config.yaml
train_examples: 145000
norm_position: "pre"
qk_norm: false
moe: "soft"
shared_expert: false
patch_size: [4, 4]
width: 128
positions: "sincos"
precondition_frequency: 10
max_grad_norm: 1.0
batch_size: 128
epochs: 9.3
warmup_steps: 520
weight_decay: 0.0
adamw_weight_decay_other_params: 0.05
Rows from block 5 of a small image flow-matching model, named by matrix and row number. Rows with one number within an expert belong to one neuron, the router's apart. Each number is 200 + 40 x the weight over its row's rms, rounded and kept within 0 to 999. All counts start at 0.
Before each expert's rows are labels from the 100 images, of 14976 (inputs lightly noised), where the router gives the expert most weight on average: "lies over" is the class under the peak; "responds to" is what is common among them. Only what is clearly more common there than usual is listed. The data: patchworks of several textures.
# router: slot weights (model.blocks.5.mlp.router.weight, 128x128, trained with AdamW), inputs 0-127
# gate: expert gate (model.blocks.5.mlp.gate, 64x64x128), inputs 0-127
# up: expert up (model.blocks.5.mlp.up, 64x64x128), inputs 0-127
# down: expert down (model.blocks.5.mlp.down, 64x128x64, transposed), outputs 0-127

# expert 14
lies over: plain
responds to: grey; patches: two; plain
router.28,177,249,166,138,192,196,228,177,237,175,201,275,190,238,213,243,177,239,143,278,179,181,133,206,221,224,217,226,246,155,208,146,164,193,227,176,173,151,179,139,272,176,191,180,216,231,233,159,231,248,130,252,144,172,163,242,122,227,226,170,124,187,155,231,226,189,264,218,188,146,213,181,175,239,120,200,132,145,227,230,189,212,148,196,150,189,182,164,234,188,249,166,112,269,161,262,261,212,182,278,146,260,205,161,214,218,210,137,239,151,219,209,241,148,226,222,187,215,226,156,135,199,232,249,170,183,197,153
router.29,269,205,178,168,227,169,138,184,177,193,196,138,190,206,208,168,154,130,152,235,138,172,252,251,226,188,232,251,273,239,174,151,175,207,172,200,139,175,235,230,224,117,275,160,148,223,275,177,177,280,151,265,218,227,136,223,151,143,194,265,187,189,144,228,187,171,283,255,246,256,208,187,180,230,209,132,205,184,251,178,171,242,139,229,235,218,147,214,136,192,185,165,182,257,209,221,214,200,170,216,217,224,155,241,175,184,177,134,259,143,231,200,182,175,176,211,211,242,191,152,155,195,258,272,198,240,211,243
gate.1,158,245,183,199,175,142,187,238,218,160,277,228,215,200,247,193,191,167,193,228,184,195,202,277,206,195,145,222,212,155,206,230,237,237,182,248,238,258,206,178,220,192,239,124,239,221,140,151,137,195,174,219,206,207,169,198,218,177,175,241,213,181,225,199,208,113,287,241,258,173,161,193,201,190,192,229,150,229,202,248,236,140,264,111,189,239,232,153,213,289,231,154,258,240,261,180,177,200,240,178,165,230,321,198,250,138,197,200,208,254,209,279,182,251,226,210,143,160,167,221,238,176,189,244,194,102,225,161
up.1,223,194,227,210,112,177,144,245,149,225,213,223,160,218,201,244,251,195,257,185,272,145,230,195,195,221,229,186,234,185,178,210,267,149,171,247,200,226,186,136,188,143,246,162,241,214,149,265,107,168,154,216,168,216,241,200,161,176,170,268,240,201,211,230,241,168,236,191,235,159,208,217,124,243,171,216,164,159,221,260,235,111,173,141,191,233,172,169,257,215,212,200,153,194,152,235,194,209,194,205,216,241,283,154,225,216,308,174,246,193,228,181,214,252,217,220,124,135,152,140,247,177,163,169,145,201,247,243
down.1,246,189,188,185,184,235,210,208,223,219,176,194,246,228,134,206,205,223,228,115,211,151,175,156,264,188,171,171,206,201,264,210,191,77,193,146,158,174,129,175,161,210,185,199,196,145,144,184,243,191,218,126,194,197,184,193,204,172,177,108,203,208,161,194,174,292,209,219,165,214,207,229,181,219,215,196,249,170,232,208,163,185,107,201,289,234,111,221,135,261,197,222,176,164,196,162,239,221,125,167,213,233,152,242,227,201,259,165,228,211,129,183,144,183,235,223,230,167,285,185,206,186,178,118,246,265,240,235

# expert 26
lies over: plain
responds to: red; plain
router.52,200,228,184,183,189,259,218,236,229,160,221,239,197,153,215,227,250,202,250,287,180,203,163,167,120,168,254,241,164,210,250,261,199,247,261,189,186,125,211,189,231,194,176,122,203,227,211,171,158,204,160,194,192,240,164,190,200,232,145,157,144,181,216,189,217,117,166,223,257,171,180,203,281,151,130,196,211,233,160,174,242,155,188,266,215,183,161,152,230,224,144,188,255,254,282,234,234,275,233,199,159,190,175,183,204,166,299,175,243,195,196,142,237,201,213,200,228,172,92,125,235,220,164,234,155,182,156,208
router.53,143,211,186,188,199,259,205,228,209,194,208,223,183,149,159,239,228,205,270,274,144,173,139,207,169,181,242,239,125,188,216,240,199,215,233,163,169,182,192,258,233,242,181,125,212,214,198,185,140,201,187,177,177,266,200,196,236,210,201,156,144,206,193,217,204,153,149,213,268,136,203,193,253,175,138,213,242,223,172,178,345,126,192,259,204,232,165,182,176,263,134,146,301,257,253,227,241,233,180,205,126,177,171,156,230,176,265,211,268,183,204,161,207,156,210,205,198,164,142,128,218,197,167,205,166,208,168,187
gate.0,244,184,186,269,234,250,265,196,211,197,156,195,291,190,194,218,180,151,169,229,221,156,305,236,202,189,150,176,170,186,222,220,155,249,256,176,192,130,289,146,209,195,253,257,158,214,202,174,198,172,218,217,235,145,228,298,182,220,251,162,159,242,204,158,214,167,204,164,193,182,138,213,260,187,203,272,207,174,226,228,177,194,239,194,185,135,203,153,204,163,276,162,169,191,179,157,292,215,203,164,151,202,237,185,258,246,138,245,208,206,233,173,172,264,179,142,178,225,205,198,116,226,275,200,205,122,193,197
up.0,193,232,188,288,136,210,204,174,240,155,191,243,137,250,251,164,150,259,188,216,285,123,192,239,259,142,174,129,220,192,209,199,214,176,168,214,290,223,181,174,178,177,149,220,181,212,207,166,150,109,139,224,202,243,216,223,214,169,227,98,204,220,206,197,183,220,245,191,135,213,225,227,168,185,187,188,196,229,184,169,237,151,205,172,199,162,170,244,154,285,238,185,233,142,142,197,217,303,129,234,228,191,248,141,235,197,227,230,213,253,219,236,148,239,248,195,163,256,220,211,209,193,189,121,179,213,222,150
down.0,154,202,218,211,223,148,195,185,139,259,181,245,219,181,194,219,189,176,184,195,165,284,222,201,191,268,158,247,189,155,217,282,178,193,213,177,169,145,277,255,223,201,182,253,182,184,219,207,180,263,304,257,190,173,214,232,168,258,153,261,182,166,220,189,259,166,140,181,231,250,209,177,223,245,231,241,126,224,157,259,234,200,209,227,283,196,168,202,244,93,172,252,169,221,209,237,157,182,313,123,207,206,225,230,168,178,168,244,187,192,184,167,221,126,163,222,260,176,151,177,193,202,183,244,188,149,240,204

# expert 4
lies over: striped
responds to: patches: two; striped; centre pattern: striped
router.8,268,205,137,205,280,164,143,198,186,212,161,162,200,231,219,137,178,121,232,208,198,158,250,264,270,227,201,265,256,269,157,173,131,201,151,175,218,252,249,238,191,154,235,236,199,223,200,148,207,187,190,230,191,187,159,185,242,178,232,274,164,236,128,243,177,168,243,236,219,202,152,181,129,188,165,164,212,101,264,207,179,271,212,212,217,141,163,143,151,178,186,162,176,227,159,275,272,205,125,211,205,152,179,170,197,169,194,168,220,269,243,206,202,246,210,193,220,178,246,218,167,227,238,221,184,188,187,273
router.9,261,207,129,202,223,180,139,194,189,218,195,193,191,210,286,150,188,175,200,164,163,155,233,273,275,202,173,231,284,243,238,170,147,222,107,150,213,231,215,241,210,154,253,221,262,191,239,186,150,216,158,286,202,235,153,238,187,166,215,242,203,202,157,213,174,227,224,230,221,212,156,172,134,236,242,137,196,120,242,239,188,247,189,184,217,143,149,178,139,167,160,175,160,204,140,228,278,188,118,239,256,157,185,203,203,152,224,151,206,254,265,159,142,193,221,215,223,209,253,192,178,183,240,223,139,189,187,241
gate.0,228,198,279,171,169,221,214,191,177,165,216,232,179,188,224,255,225,183,267,203,190,164,180,198,205,223,219,268,178,208,200,163,209,193,201,244,198,230,210,172,313,134,274,165,216,257,216,151,121,140,84,165,171,155,229,194,171,232,214,179,151,248,224,239,194,213,191,247,146,203,235,214,223,288,138,216,236,168,182,241,233,141,136,204,144,170,102,213,210,197,200,244,197,195,244,122,185,154,212,230,229,213,181,225,208,191,239,220,202,144,262,195,187,261,164,180,235,166,176,191,247,154,114,116,186,184,238,249
up.0,178,213,210,234,256,177,157,204,156,208,262,275,218,209,168,149,225,181,242,201,206,205,156,188,207,198,224,277,194,197,186,215,232,211,240,126,200,225,257,243,225,166,196,199,179,258,198,154,136,192,259,241,238,228,185,121,178,257,151,186,200,155,172,234,96,225,225,173,207,205,187,213,121,211,142,223,154,210,256,164,196,274,153,182,177,191,264,208,212,235,160,267,200,164,212,130,157,102,153,182,267,249,207,181,194,242,192,226,105,164,213,190,141,201,217,253,229,140,118,205,191,132,243,228,212,155,233,172
down.0,198,217,158,173,206,201,243,170,145,153,267,240,208,193,229,111,164,155,239,197,249,193,123,218,228,140,240,138,244,220,238,224,161,223,239,152,243,206,160,159,88,150,172,181,127,189,151,215,146,217,233,228,222,219,189,182,245,199,146,161,268,217,247,203,126,168,209,225,235,176,169,150,167,193,213,167,204,204,204,131,197,203,203,168,114,222,241,192,190,270,183,180,201,194,201,207,195,225,266,221,172,125,193,248,187,106,226,195,246,123,168,218,217,223,122,222,175,217,159,190,203,202,227,139,134,158,138,157

# expert 9
lies over: plain
responds to: grey; plain
router.18,128,188,286,160,219,255,177,163,203,226,274,281,192,229,178,246,157,238,185,217,184,272,229,216,222,172,215,179,238,132,186,206,187,258,206,266,119,208,161,175,193,164,149,255,202,240,157,96,234,168,208,232,231,134,167,229,141,230,241,188,191,166,213,261,224,198,245,135,200,184,244,142,152,235,180,235,220,165,160,249,207,261,259,206,174,170,233,266,243,229,270,149,194,177,144,199,180,149,204,252,179,172,210,202,205,246,151,166,129,160,220,239,179,226,147,227,173,200,183,191,158,170,258,187,185,195,183,126
router.19,135,157,224,128,215,148,283,175,194,222,210,235,221,168,158,216,177,231,213,215,230,197,231,220,231,271,206,100,156,177,155,184,183,176,208,170,153,208,168,188,231,220,198,268,236,253,200,167,255,208,167,227,206,173,297,221,209,201,223,203,214,237,237,195,226,214,270,168,157,208,207,281,146,238,230,179,159,227,181,251,194,227,212,164,126,196,277,193,231,235,219,163,172,198,115,185,229,160,130,285,163,208,234,174,181,263,193,180,193,160,153,282,184,120,127,165,178,211,251,204,142,137,227,210,196,165,169,132
gate.2,243,201,203,145,169,178,200,157,145,253,230,179,194,258,178,273,212,283,253,191,216,184,168,216,140,139,156,203,202,252,178,190,208,173,223,240,208,201,218,293,180,130,231,188,133,220,246,210,213,231,233,198,233,152,244,201,270,241,248,255,150,184,150,170,218,250,125,191,287,189,244,208,207,270,234,212,157,189,145,204,181,129,195,167,205,147,181,123,211,204,151,233,177,142,185,233,205,192,160,232,220,213,208,210,205,285,171,195,136,120,168,182,133,248,246,193,190,254,172,203,215,159,231,232,237,162,237,283
up.2,275,203,248,159,181,226,207,134,232,235,202,152,240,235,179,243,252,157,228,255,174,226,164,227,185,227,294,233,159,178,210,175,229,236,148,214,147,150,276,179,200,230,216,147,212,194,165,160,267,251,231,220,240,214,148,216,196,169,265,232,210,199,224,162,238,246,142,220,188,219,222,202,140,241,341,245,142,255,192,231,195,196,141,181,247,185,205,172,234,144,184,187,185,253,225,209,219,213,148,200,240,204,148,152,152,162,295,206,232,204,189,200,116,182,155,203,191,162,187,171,209,190,284,253,140,215,215,218
down.2,130,211,271,176,213,168,166,244,249,134,149,160,170,158,244,137,243,152,191,177,227,201,258,180,210,247,203,245,199,133,204,163,252,239,162,174,240,286,204,118,164,190,173,248,162,174,240,223,208,197,189,176,123,261,201,168,157,122,184,125,205,274,195,176,246,159,244,123,199,210,176,192,215,201,166,203,174,211,174,193,279,244,222,247,156,247,218,246,137,144,218,237,256,249,283,174,207,240,171,168,228,175,231,180,199,183,202,187,199,197,220,220,210,189,223,166,132,223,157,147,178,192,170,152,109,221,220,155